python train.py --dataset="views of escape-time and Newton fractals" --crop_scale_min=1 --horizontal_flip=true --encoder_norm_position="pre" --encoder_bias="all" --encoder_moe="top_k" --encoder_conv_stem=false --decoder_activation="gelu_tanh" --decoder_positions="rope" --beta2=0.999 --max_precond_dim=1024 --adamw_lr_other_params=0.0015 --warmup_steps=690
Rows from block 2 of the image encoder of a small image captioner, named by matrix and row number. Rows with one number belong to one neuron. Each number is 200 + 30 x the weight over its row's rms, rounded and kept within 0 to 999. All counts start at 0.
After each neuron's rows are labels from the 100 images, of 14848, where the neuron reaches its highest value: "strongest on" is what is common among them. Only what is clearly more common there than usual is listed. The data: views of escape-time and Newton fractals.
# fc1: MLP up (encoder.blocks.2.mlp.fc1.weight, 1024x256), inputs 0-85
# fc2: MLP down (encoder.blocks.2.mlp.fc2.weight, 256x1024, transposed), outputs 0-85

fc1.694,194,152,165,237,224,191,209,211,201,187,222,231,223,167,164,206,213,244,199,200,246,163,203,188,241,208,196,164,210,226,243,192,200,155,206,204,186,189,259,253,232,231,206,199,194,192,158,230,191,204,250,258,192,250,241,239,212,199,194,155,175,173,212,212,267,225,227,204,152,209,121,208,220,168,230,189,192,169,193,212,179,244,182,118,210,228
fc2.694,174,183,155,180,153,252,167,163,213,189,214,157,186,191,226,202,235,176,194,170,197,199,150,213,195,230,205,182,221,230,216,191,212,243,203,205,191,166,189,196,244,220,169,233,208,174,260,211,154,216,182,207,218,217,186,187,231,241,224,200,208,189,209,166,159,193,253,149,228,192,188,176,255,211,211,169,196,264,235,240,204,202,204,170,234,230
strongest on: cool; Newton basins of three roots

fc1.202,188,158,207,197,199,175,203,227,133,206,166,197,185,130,236,218,217,218,229,152,217,206,231,139,236,235,229,138,185,176,203,163,252,189,205,209,226,185,184,221,181,223,190,170,205,216,191,159,234,218,142,177,184,207,234,198,184,226,239,219,183,194,250,187,187,250,259,227,239,170,196,195,182,188,144,244,234,246,201,195,211,210,169,205,203,217
fc2.202,155,232,189,245,199,210,215,189,215,214,195,212,173,243,187,133,192,195,235,229,180,182,137,142,194,214,227,277,245,186,165,188,147,268,212,210,167,167,202,253,217,172,201,170,251,248,220,189,236,245,190,238,179,197,227,171,179,211,214,191,211,156,187,220,211,142,167,176,201,210,246,198,257,198,194,238,219,165,237,214,195,215,203,185,203,220
strongest on: grey

fc1.281,188,204,214,219,232,204,173,219,187,214,239,212,208,228,167,217,212,260,192,207,210,202,249,185,181,186,214,209,158,149,193,178,203,150,234,247,176,235,194,218,187,174,208,201,190,166,172,194,265,197,188,178,207,211,256,173,220,208,247,200,206,181,221,225,193,184,202,151,173,181,156,221,210,196,175,155,173,227,175,214,238,204,205,175,209,226
fc2.281,246,205,185,172,142,219,231,205,223,215,214,206,249,188,247,236,281,157,208,206,184,221,182,212,233,184,172,158,212,220,290,175,150,223,231,170,199,221,154,228,203,214,190,182,204,160,224,180,217,121,177,205,171,219,178,202,169,152,211,196,215,169,217,234,238,205,228,163,214,234,185,172,183,181,218,235,199,238,248,258,162,176,179,170,172,156
strongest on: cool

fc1.78,215,218,184,169,199,183,192,220,201,174,172,221,211,183,190,223,216,213,186,244,199,188,260,157,199,187,152,173,222,214,184,222,206,185,179,235,148,248,287,196,248,194,168,204,201,211,210,198,192,179,154,180,207,278,232,187,175,158,296,217,193,199,229,252,193,189,205,193,187,208,220,175,207,180,202,211,224,174,232,190,198,171,228,265,151,170
fc2.78,129,187,201,206,225,183,162,217,192,120,182,175,162,242,138,224,185,165,196,213,189,170,189,219,185,188,254,215,203,199,152,234,210,167,223,162,247,204,209,205,185,248,160,162,177,186,177,235,188,234,235,148,187,259,227,236,195,217,191,188,204,197,208,215,222,206,212,206,219,154,253,242,180,190,209,245,179,163,159,246,270,162,196,169,237,214
strongest on: warm; Julia set

fc1.605,194,122,163,236,141,227,219,212,190,167,210,185,216,212,181,232,195,203,185,215,240,223,186,213,195,190,180,232,207,261,165,209,188,221,194,267,207,173,166,183,168,174,135,196,219,159,221,164,202,218,167,170,214,205,213,193,166,223,230,214,252,236,203,185,199,225,182,196,176,206,246,220,184,211,248,208,138,250,196,180,217,203,204,169,209,213
fc2.605,176,233,258,284,221,225,188,231,250,193,216,201,163,165,171,192,186,204,225,198,268,228,184,184,142,195,185,191,212,188,225,169,185,157,221,206,170,222,230,187,206,230,165,206,266,228,142,214,190,175,226,126,224,228,226,251,195,204,188,175,257,182,192,183,162,175,216,147,107,208,192,247,201,200,215,151,205,176,177,208,190,216,172,205,256,276
strongest on: tricorn; grey

fc1.264,264,187,233,225,204,165,117,247,172,217,232,206,227,265,279,192,222,281,224,187,244,125,206,203,218,172,178,204,198,212,215,181,206,204,260,169,216,196,146,216,199,172,238,199,171,188,247,189,192,190,168,177,206,161,203,229,222,257,211,208,200,198,227,232,214,209,184,196,241,237,154,192,198,182,175,228,207,201,138,197,194,174,189,192,181,190
fc2.264,204,208,162,197,194,225,219,186,184,199,200,211,202,245,152,227,198,221,167,237,169,242,233,162,204,239,185,187,198,240,180,233,178,173,205,230,149,187,209,160,163,179,203,204,229,194,196,271,181,230,228,216,225,209,228,194,234,199,198,233,244,204,224,185,185,173,183,234,186,155,198,200,167,187,143,162,153,200,216,178,196,252,170,202,214,209
strongest on: grey

fc1.549,198,254,156,198,193,176,191,246,177,227,176,221,221,203,219,187,173,168,174,189,160,261,264,216,251,197,170,171,190,231,200,186,209,230,221,195,183,118,249,249,214,182,264,234,163,217,177,209,169,187,195,165,244,208,153,212,231,239,226,138,239,225,202,239,225,196,251,242,207,167,218,241,190,218,220,178,218,190,212,252,197,147,206,134,211,246
fc2.549,230,189,177,152,186,171,176,131,191,245,186,222,198,201,178,120,166,204,211,193,160,183,158,192,245,192,190,213,141,227,186,180,178,165,232,82,198,193,193,153,185,248,187,187,149,210,212,207,143,225,197,234,180,242,176,167,213,246,248,248,227,239,188,230,193,220,219,173,253,191,228,206,152,199,218,230,127,210,196,131,215,160,152,205,227,161
strongest on: Julia set

fc1.523,197,167,167,202,197,202,216,212,234,200,200,212,210,189,199,205,203,179,212,242,194,220,212,190,175,248,203,210,162,200,212,264,182,209,194,220,204,235,244,270,143,212,200,201,232,193,231,174,259,211,244,218,204,190,214,226,229,232,201,177,203,239,215,215,214,223,199,162,209,164,231,209,218,190,140,188,163,165,201,153,145,156,209,221,197,190
fc2.523,182,205,199,136,255,188,135,246,245,168,235,205,120,242,176,202,207,185,222,201,198,213,185,210,196,189,211,222,157,237,238,181,162,174,250,207,197,199,189,197,212,195,222,180,165,220,246,184,126,194,239,166,196,249,207,218,189,205,204,179,202,187,172,205,255,170,216,245,206,189,193,196,201,193,166,167,165,173,198,131,218,210,218,184,251,180
strongest on: Julia set

fc1.250,141,232,160,215,155,187,174,175,208,155,177,167,223,212,210,180,301,225,159,266,167,191,250,181,172,200,227,240,216,173,186,158,207,241,184,235,222,198,228,230,231,225,178,207,211,184,111,194,193,215,222,191,136,180,254,185,176,120,202,179,182,211,243,200,206,185,179,265,250,188,140,179,266,219,198,136,224,160,217,253,185,199,217,198,203,220
fc2.250,210,202,240,174,250,170,189,182,262,232,193,214,133,192,192,211,174,189,244,188,206,245,199,222,194,192,120,188,217,232,245,196,212,216,209,210,165,199,220,198,235,162,172,144,187,233,183,261,212,83,213,193,181,242,219,178,154,205,240,207,246,176,258,162,210,195,245,173,177,231,216,187,210,173,222,195,238,240,212,162,210,195,246,210,201,208
strongest on: tricorn

fc1.228,217,204,249,192,231,204,167,197,194,239,141,205,182,224,218,199,209,169,165,150,215,200,181,145,222,221,215,194,208,234,218,193,203,204,115,212,267,201,187,155,190,179,226,274,208,151,181,312,178,190,217,176,190,192,216,186,189,138,231,199,196,197,204,165,198,191,193,172,174,196,187,202,258,200,204,234,149,218,198,235,145,198,187,199,207,189
fc2.228,216,261,192,218,223,258,199,159,180,151,174,200,182,137,221,174,189,208,189,236,225,168,201,197,204,280,219,226,173,206,200,155,194,245,212,230,180,192,198,154,204,288,195,188,248,207,232,196,206,229,219,228,218,222,206,156,195,220,176,164,219,158,210,210,183,193,176,179,201,206,212,230,243,186,217,194,201,205,170,228,266,287,224,217,165,197
strongest on: earthy; Mandelbrot set

fc1.607,221,187,182,150,202,249,182,153,141,187,168,241,238,246,190,226,194,189,194,209,182,206,190,236,152,200,194,167,192,196,267,208,198,184,241,196,177,222,198,218,222,192,201,140,194,193,287,183,212,146,187,221,164,210,256,198,201,186,156,189,183,223,233,207,231,190,226,269,256,207,219,186,187,176,170,180,244,196,181,221,216,161,184,209,214,178
fc2.607,205,207,232,193,129,236,164,185,194,154,181,231,186,153,176,192,217,209,236,202,213,242,187,164,271,207,202,154,214,215,173,201,232,204,221,223,174,200,212,217,270,152,171,199,165,193,171,186,215,257,227,217,212,186,206,220,171,191,203,156,227,272,177,135,183,252,264,214,229,188,171,171,210,207,244,190,205,221,139,232,216,163,176,156,148,207
strongest on: vivid

fc1.97,186,214,197,170,210,174,208,171,204,225,191,181,182,177,190,164,136,178,167,221,126,149,196,188,236,212,212,210,235,186,222,231,214,207,208,188,226,223,229,204,194,184,222,230,191,217,172,231,233,187,228,185,201,173,257,267,186,152,202,178,166,255,200,185,183,224,147,227,190,175,232,175,201,245,197,186,211,215,243,203,188,139,184,250,145,171
fc2.97,225,163,208,219,209,178,137,235,163,204,240,156,185,166,176,202,131,161,208,210,200,196,288,232,205,200,254,218,201,179,182,163,178,182,196,192,169,144,173,192,172,221,232,199,200,203,233,216,205,205,227,234,219,244,165,230,131,159,176,180,209,189,261,157,213,175,213,180,213,206,221,180,206,203,207,193,210,108,240,196,242,222,170,246,183,204
strongest on: pastel

fc1.712,198,197,222,215,198,164,187,205,142,201,178,137,149,194,192,237,161,209,164,199,204,229,189,251,209,200,236,221,237,234,224,168,255,177,200,146,169,205,185,169,263,176,224,213,145,141,225,233,231,198,209,205,221,184,163,176,183,248,99,187,179,237,274,222,166,253,179,216,212,251,164,236,224,181,208,249,160,237,219,166,136,208,233,188,224,145
fc2.712,220,120,210,265,181,182,192,145,177,225,197,208,222,191,237,137,201,208,165,217,168,151,214,163,168,184,162,187,187,165,192,234,183,216,194,202,211,101,214,221,193,231,208,237,197,232,196,203,201,227,264,176,199,205,231,242,193,217,268,195,251,212,152,227,187,186,174,191,187,212,214,262,248,201,170,218,223,197,231,231,217,178,185,225,239,208
strongest on: dark; sine Julia set

fc1.316,233,191,218,215,231,182,192,215,203,193,162,187,252,238,177,217,186,156,170,196,209,164,199,241,181,200,175,220,260,200,219,150,218,152,227,184,224,216,213,194,225,176,194,251,207,152,218,202,209,106,209,174,216,172,212,195,185,235,225,206,253,214,199,225,166,215,198,178,237,235,203,158,175,193,195,185,141,213,183,195,223,238,176,173,191,169
fc2.316,172,229,204,229,229,134,212,195,166,226,179,186,243,229,217,153,254,199,214,194,230,192,226,213,236,230,244,217,208,214,219,185,186,236,174,153,192,187,130,220,161,236,244,187,206,214,217,209,185,154,168,155,145,206,178,166,183,225,187,229,238,129,237,149,228,261,184,178,135,156,234,217,237,196,208,162,172,148,165,169,206,237,227,190,192,205
strongest on: Julia set

fc1.182,175,217,214,175,223,148,163,181,202,196,146,211,196,209,163,178,224,172,243,167,195,208,187,231,204,231,185,183,132,247,271,204,231,170,150,178,193,172,192,208,202,233,226,179,214,166,177,272,219,179,195,181,199,182,215,171,227,170,172,163,212,226,219,159,205,188,202,243,193,201,200,162,144,202,173,206,171,239,176,211,191,149,193,215,149,234
fc2.182,210,218,190,184,188,215,204,256,148,194,158,186,239,210,193,138,160,208,221,214,203,161,217,208,288,164,240,151,217,155,207,214,207,128,268,141,195,246,175,182,174,218,167,193,187,176,219,216,162,202,207,205,217,182,173,211,180,256,163,208,218,259,200,243,144,254,232,153,190,241,188,212,198,175,228,204,216,219,128,172,213,195,179,208,221,181
strongest on: dark

fc1.226,219,221,207,219,212,129,248,207,174,199,181,260,218,196,185,220,220,211,230,204,173,206,175,251,216,176,220,124,178,181,186,175,205,225,205,126,156,162,195,239,205,215,232,206,212,173,189,183,191,207,264,217,175,245,180,181,215,216,203,195,261,172,214,189,185,159,252,204,146,215,194,162,217,186,152,212,274,202,148,196,231,163,182,208,159,257
fc2.226,227,180,148,182,201,203,256,189,226,202,181,165,192,253,248,195,236,221,187,198,222,200,225,197,221,188,198,173,185,178,192,167,214,195,218,222,166,263,209,206,214,218,192,212,202,198,209,164,190,232,244,194,198,207,221,256,200,158,274,178,220,194,117,167,179,191,214,169,202,154,184,239,225,225,213,190,227,184,260,234,151,167,196,199,189,223
strongest on: tricorn

fc1.67,195,236,199,205,231,151,185,222,212,214,181,208,199,238,190,193,197,154,144,208,234,212,201,171,221,254,184,252,202,206,288,175,195,191,244,160,231,190,231,238,170,240,191,218,232,189,133,164,170,160,238,172,258,206,221,242,230,241,205,227,262,166,225,182,205,220,226,189,218,192,200,164,237,243,202,190,179,189,195,201,234,211,206,208,259,241
fc2.67,199,225,212,174,179,173,205,165,178,280,196,203,143,212,245,130,214,186,225,198,226,188,203,223,181,182,180,244,194,207,167,195,203,203,182,213,174,225,226,175,201,222,198,198,182,203,200,251,210,239,225,240,187,224,189,219,254,230,211,224,179,223,223,196,233,232,212,222,191,204,206,245,260,174,176,172,213,156,212,179,192,205,183,215,217,240
strongest on: Julia set; cubic Julia set

fc1.107,225,164,199,228,245,250,233,225,219,179,159,203,172,223,199,255,219,149,198,209,180,231,221,243,142,255,174,201,205,178,190,194,225,185,172,202,213,219,162,149,228,207,203,195,192,197,207,190,187,162,240,189,229,292,191,249,213,201,220,191,189,207,193,175,193,204,184,152,145,184,184,180,212,176,253,206,166,241,151,207,202,203,229,201,130,218
fc2.107,151,238,225,227,203,201,248,157,253,208,180,202,238,230,251,202,151,158,191,219,229,180,225,168,242,170,132,225,252,228,177,199,153,234,207,191,130,185,143,164,154,224,192,178,223,190,173,226,241,166,204,226,246,176,223,230,214,158,173,203,125,193,195,203,170,164,166,219,236,280,188,180,182,155,171,194,187,142,177,222,204,180,226,189,176,223
strongest on: earthy; Mandelbrot set

fc1.134,138,220,185,212,251,193,226,169,236,150,209,223,223,206,191,200,223,122,191,240,210,266,167,216,185,252,254,256,238,212,182,173,236,185,242,211,203,181,223,172,169,196,207,190,198,161,191,206,223,161,188,127,214,192,187,215,214,228,174,217,270,193,167,211,188,236,208,161,157,213,180,178,199,204,178,127,197,180,207,226,225,231,201,220,230,237
fc2.134,235,203,218,154,198,188,182,213,255,198,192,205,180,260,218,214,163,223,176,193,229,184,197,241,148,188,242,213,226,230,176,139,169,165,206,152,226,222,192,209,165,245,191,163,183,150,196,200,216,221,207,181,187,218,205,214,265,232,214,228,234,168,164,222,211,215,202,193,110,228,176,225,235,237,183,139,150,195,219,199,219,237,184,183,228,257
strongest on: Julia set

fc1.633,194,211,171,265,193,251,198,225,185,220,192,213,212,201,174,220,176,232,140,180,207,199,236,153,173,190,187,226,202,182,199,171,169,229,237,215,231,222,194,175,162,216,194,203,188,150,262,228,261,207,227,230,242,195,219,228,137,196,233,236,265,193,159,216,209,164,224,137,242,152,260,209,200,211,168,185,162,191,218,195,171,186,225,131,132,235
fc2.633,220,232,223,228,179,196,185,149,223,194,185,184,185,210,233,196,248,187,275,185,213,212,224,233,199,186,199,195,190,215,224,125,207,241,152,210,182,178,165,164,189,192,191,160,162,193,233,232,214,199,203,177,172,210,176,220,180,156,212,113,218,195,235,197,169,220,187,183,205,164,238,204,264,149,257,185,242,240,195,240,200,242,181,208,174,220
strongest on: cool; grey

fc1.181,210,184,171,189,209,138,220,198,228,130,185,185,188,182,243,122,150,192,228,247,152,248,239,262,214,164,222,228,191,219,227,235,210,195,172,183,212,175,229,232,208,217,264,149,217,167,230,178,161,217,252,196,183,190,234,217,166,187,213,206,167,163,195,112,239,191,204,165,223,207,188,172,179,184,162,166,192,183,188,126,261,172,230,204,193,219
fc2.181,225,207,135,221,225,166,166,187,200,226,183,227,175,280,261,197,189,184,151,219,193,194,211,208,198,238,182,185,192,153,251,201,202,191,164,158,201,212,212,235,233,218,141,207,179,251,187,229,245,203,209,217,145,213,205,187,204,225,167,206,204,240,117,241,212,257,231,188,180,201,223,194,200,220,189,225,207,217,223,184,178,190,154,186,211,188
strongest on: dark

fc1.497,195,210,171,234,229,271,211,186,227,230,238,237,172,261,209,212,195,171,186,201,241,194,246,196,166,184,160,208,207,211,158,256,178,168,162,203,253,235,201,157,185,228,207,225,198,191,186,226,174,196,157,150,242,230,161,253,179,203,169,179,180,231,218,219,150,180,203,145,194,215,238,217,159,180,219,180,220,198,236,158,184,195,158,190,231,166
fc2.497,250,200,252,210,197,192,216,220,216,160,209,216,198,174,173,248,277,211,207,226,199,252,253,166,217,191,142,214,212,195,189,218,235,242,163,197,229,187,183,163,205,153,195,184,223,233,220,171,212,133,172,175,203,171,264,166,237,202,206,191,227,235,188,151,205,225,254,179,150,208,238,208,235,195,227,254,180,202,173,209,169,205,222,170,200,265
strongest on: warm; Newton basins of three roots

fc1.284,195,167,162,211,164,284,170,201,157,176,234,179,223,200,202,168,216,181,198,191,179,244,172,152,167,227,181,210,225,209,200,220,228,142,201,203,211,224,209,130,189,193,128,180,207,173,207,167,199,250,207,187,221,204,203,162,169,233,203,176,180,153,177,230,209,165,178,223,174,190,213,196,179,136,217,152,214,219,210,232,217,243,215,187,177,266
fc2.284,226,223,196,150,191,200,192,177,227,172,202,147,199,212,188,192,220,202,177,185,229,167,241,247,206,193,199,168,168,144,220,184,198,194,157,214,201,211,188,201,232,255,264,248,199,147,133,219,192,201,179,176,159,227,232,200,235,216,218,170,184,242,211,188,147,198,237,202,223,215,141,269,179,190,162,172,165,210,228,175,200,177,191,180,256,150
strongest on: Newton basins of three roots; warm; vivid

fc1.655,143,152,218,187,233,201,244,200,232,270,178,212,250,199,172,207,153,154,235,188,249,241,194,254,193,171,219,210,159,168,197,203,138,184,186,171,210,193,196,173,233,202,167,189,217,161,208,208,186,193,152,176,251,210,195,154,248,197,153,150,234,171,155,172,230,233,262,160,218,236,154,204,227,174,189,202,210,200,174,218,127,205,166,219,213,234
fc2.655,242,182,215,225,196,146,230,212,219,205,225,210,268,189,222,225,227,209,188,223,239,201,171,192,165,206,215,221,214,222,154,198,200,239,206,219,153,213,148,253,178,192,199,205,170,200,241,210,181,206,221,158,182,170,170,217,169,190,205,204,177,215,220,219,225,203,212,212,209,207,213,187,149,224,201,209,164,211,145,275,263,232,187,134,163,172
strongest on: warm; Julia set

fc1.395,247,175,161,213,199,171,229,180,191,189,165,173,218,190,174,212,232,144,291,196,201,176,179,179,228,235,257,173,164,163,206,183,204,221,229,228,224,256,243,209,215,187,229,175,180,208,208,187,173,255,185,230,131,194,189,235,153,197,222,260,151,224,223,197,219,221,159,213,206,186,182,192,172,167,230,226,216,186,244,231,225,228,156,181,212,201
fc2.395,209,172,218,161,229,189,176,196,175,224,248,195,120,202,248,277,244,172,201,150,207,177,200,136,179,197,183,153,199,198,217,167,143,180,207,164,275,293,254,226,164,242,202,168,177,215,168,197,214,302,242,201,232,221,232,243,228,242,175,221,202,155,123,212,190,174,220,216,203,223,185,180,204,224,183,217,182,167,237,194,212,179,206,213,174,228
strongest on: Newton basins of three roots; dark

fc1.322,197,242,220,183,247,189,203,231,121,246,227,179,243,173,186,234,199,213,212,202,205,172,233,212,187,198,204,194,154,190,186,215,167,161,194,156,150,183,208,222,265,226,219,181,191,218,187,246,238,219,163,155,203,188,202,236,215,179,220,225,218,182,191,183,168,221,157,187,156,195,186,169,235,256,299,233,179,237,223,188,205,181,207,227,229,112
fc2.322,142,150,195,254,167,296,221,245,158,107,248,191,233,168,231,168,149,215,172,231,193,177,186,182,189,212,218,202,223,207,199,181,230,153,244,295,196,222,214,171,174,188,176,208,220,209,230,204,166,156,238,175,219,199,194,242,204,205,212,164,234,197,224,236,184,193,122,197,225,204,282,229,203,218,174,195,161,161,205,206,229,211,212,197,168,223
strongest on: warm

fc1.234,164,182,234,152,171,163,204,202,175,209,185,240,191,253,179,183,154,274,243,169,207,193,221,230,224,222,257,196,206,157,201,207,177,152,167,225,170,198,269,223,238,204,120,219,224,154,218,254,205,187,235,239,189,215,199,210,195,177,287,233,177,220,167,204,225,151,192,210,236,202,222,198,193,194,263,211,199,233,200,225,173,168,147,216,160,147
fc2.234,244,171,148,200,209,187,189,197,158,225,171,191,148,182,259,199,213,197,172,223,198,215,163,197,134,232,203,240,140,207,175,192,234,173,213,166,166,216,173,189,179,205,244,182,189,208,201,177,196,214,196,175,219,208,149,182,221,243,125,217,236,218,189,173,213,177,171,216,166,167,257,193,162,193,178,190,242,208,202,184,198,257,240,166,226,289
strongest on: tricorn; pastel

fc1.716,190,160,170,252,219,145,173,195,222,204,198,218,233,207,145,127,204,128,213,205,212,190,178,198,183,232,195,187,190,236,163,230,280,181,207,184,172,195,183,213,211,210,147,216,204,143,134,201,179,253,200,217,125,182,176,227,174,236,192,175,172,180,215,210,179,223,222,168,265,175,171,167,185,198,199,199,133,181,186,215,242,188,180,221,201,196
fc2.716,227,180,242,109,217,223,163,170,192,200,154,155,203,187,201,267,172,207,187,174,198,209,289,186,216,176,155,167,215,180,193,183,202,157,237,207,219,306,185,194,203,238,208,215,164,257,225,160,199,167,190,214,189,231,241,187,187,211,213,248,178,201,163,210,251,140,195,175,155,241,225,184,147,179,163,223,176,238,164,192,212,181,141,200,193,238
strongest on: pastel; vivid; Newton basins of three roots

fc1.439,163,216,216,159,201,175,165,155,186,245,210,180,178,251,162,196,227,215,196,125,145,161,174,221,169,195,226,219,178,173,193,222,216,188,203,201,179,193,233,196,269,183,157,216,182,202,237,165,164,248,203,158,180,165,267,225,220,150,182,200,205,155,205,207,164,201,190,221,180,182,222,191,258,201,211,220,216,145,233,141,212,177,207,159,150,213
fc2.439,225,216,246,225,219,250,154,207,205,146,175,183,169,186,196,220,164,208,219,210,192,245,208,180,198,195,213,207,213,166,188,268,193,162,208,174,145,203,227,207,252,180,213,188,168,182,236,234,184,140,215,196,189,195,180,193,194,171,173,197,223,231,173,225,207,256,231,162,189,214,171,170,197,144,228,189,215,172,185,166,232,189,163,239,135,209
strongest on: dark

fc1.116,177,184,197,218,204,175,226,212,165,143,221,193,250,183,176,206,167,213,205,223,158,246,152,207,138,194,179,191,185,231,198,184,236,188,145,174,174,175,138,205,186,221,180,179,175,168,154,107,156,197,237,227,189,235,175,194,263,196,191,197,225,228,170,172,195,153,228,215,122,202,159,201,213,182,210,214,191,208,270,186,208,155,155,209,258,261
fc2.116,135,214,147,202,235,178,206,215,223,175,201,194,210,178,162,151,209,193,183,238,175,211,191,212,213,212,251,212,263,196,241,179,242,169,166,237,203,200,221,202,267,233,176,177,252,205,234,225,169,197,151,263,226,181,204,202,214,186,205,194,186,179,186,176,193,242,146,196,205,254,189,206,213,234,213,212,210,189,194,227,191,239,239,245,151,201
strongest on: warm

fc1.14,224,163,298,168,190,183,234,248,184,198,122,176,230,203,272,236,179,274,168,177,173,236,185,150,210,210,193,178,156,146,214,200,150,209,191,205,191,199,181,158,196,193,138,175,164,186,215,190,173,173,170,213,239,230,207,216,225,221,227,208,195,160,185,160,191,182,185,229,179,178,220,219,171,180,253,217,210,199,180,213,209,172,208,206,205,193
fc2.14,161,200,201,247,185,202,246,183,211,205,187,193,258,214,244,187,200,255,194,219,211,187,170,165,210,232,230,224,189,245,166,189,184,219,155,153,197,198,210,182,219,251,188,180,241,174,189,247,270,268,208,206,235,182,182,168,182,166,199,173,235,149,222,179,188,151,170,202,168,180,163,187,224,210,222,175,183,207,184,255,194,274,240,225,141,207
strongest on: grey

fc1.443,145,171,185,171,201,214,180,258,202,231,212,196,239,153,188,235,218,240,202,246,200,238,184,192,206,186,195,173,136,224,238,260,223,219,209,193,211,208,230,188,206,156,187,230,214,204,178,173,252,181,144,212,168,159,202,188,238,203,191,181,199,186,175,207,246,210,212,230,166,151,174,173,222,165,194,174,211,203,209,125,192,201,244,184,201,188
fc2.443,140,194,170,228,190,201,216,182,205,211,221,173,218,153,229,262,244,205,274,224,225,216,147,203,188,184,151,210,248,236,179,197,197,201,181,224,202,225,156,227,165,238,181,118,271,191,178,216,203,184,204,229,221,221,191,210,171,197,201,197,193,214,235,218,194,210,209,214,249,220,158,212,165,195,143,179,198,204,189,221,226,215,154,195,174,189
strongest on: vivid; Mandelbrot set

fc1.517,203,201,179,206,202,172,163,199,192,194,196,217,185,227,219,196,252,215,174,185,208,222,202,195,223,230,181,191,174,236,205,174,238,194,172,189,168,181,209,241,195,222,189,167,209,180,205,203,158,239,247,208,233,255,218,221,182,229,226,212,189,203,203,203,230,225,196,198,214,187,227,234,240,169,201,207,234,184,251,210,217,193,193,182,221,184
fc2.517,169,231,180,225,236,255,192,220,131,213,210,182,192,172,201,192,231,167,217,171,282,230,226,225,165,155,168,202,197,211,195,220,218,171,181,187,209,201,206,192,209,189,216,171,236,174,248,107,189,250,228,158,191,189,169,145,184,230,206,177,209,197,156,259,212,239,246,174,197,198,174,234,188,253,242,235,219,226,215,217,222,250,189,181,182,195
strongest on: cool

fc1.76,187,235,146,235,256,243,162,235,242,191,183,196,205,189,234,157,210,179,220,176,229,214,193,182,170,205,243,153,166,221,218,198,230,213,186,192,145,229,177,190,188,210,236,252,183,197,231,248,199,203,232,176,211,226,232,159,211,268,176,183,149,230,227,185,172,257,195,190,215,180,187,193,196,205,194,190,180,173,183,242,180,184,145,175,198,198
fc2.76,238,247,173,195,186,189,205,172,175,216,213,244,288,147,185,200,216,164,203,184,172,193,189,238,161,193,235,225,132,127,204,165,178,165,195,201,173,198,167,178,170,180,265,226,163,175,157,206,204,194,221,262,233,146,184,216,200,241,212,243,209,192,198,222,153,223,145,209,188,168,245,250,150,241,206,195,167,188,220,167,168,215,199,164,198,208
strongest on: tricorn

fc1.532,125,244,198,192,167,199,196,221,196,178,163,172,210,192,220,207,207,194,192,161,156,218,188,228,243,175,208,184,194,186,189,205,141,188,139,196,156,227,267,180,231,211,156,212,159,259,156,167,272,204,159,243,189,195,135,203,228,179,211,192,156,187,167,235,209,217,212,237,217,158,224,204,222,191,230,202,149,214,248,250,210,178,192,217,206,191
fc2.532,227,211,202,209,221,221,189,237,181,176,238,198,177,206,167,196,204,221,232,209,172,237,183,157,227,201,172,189,187,181,263,220,223,180,257,169,207,217,194,177,202,171,181,173,144,199,201,207,197,162,193,193,206,190,232,239,178,242,202,213,245,199,160,181,191,192,257,160,250,213,192,211,218,194,229,197,182,197,239,208,226,155,232,154,169,211
strongest on: tricorn; dark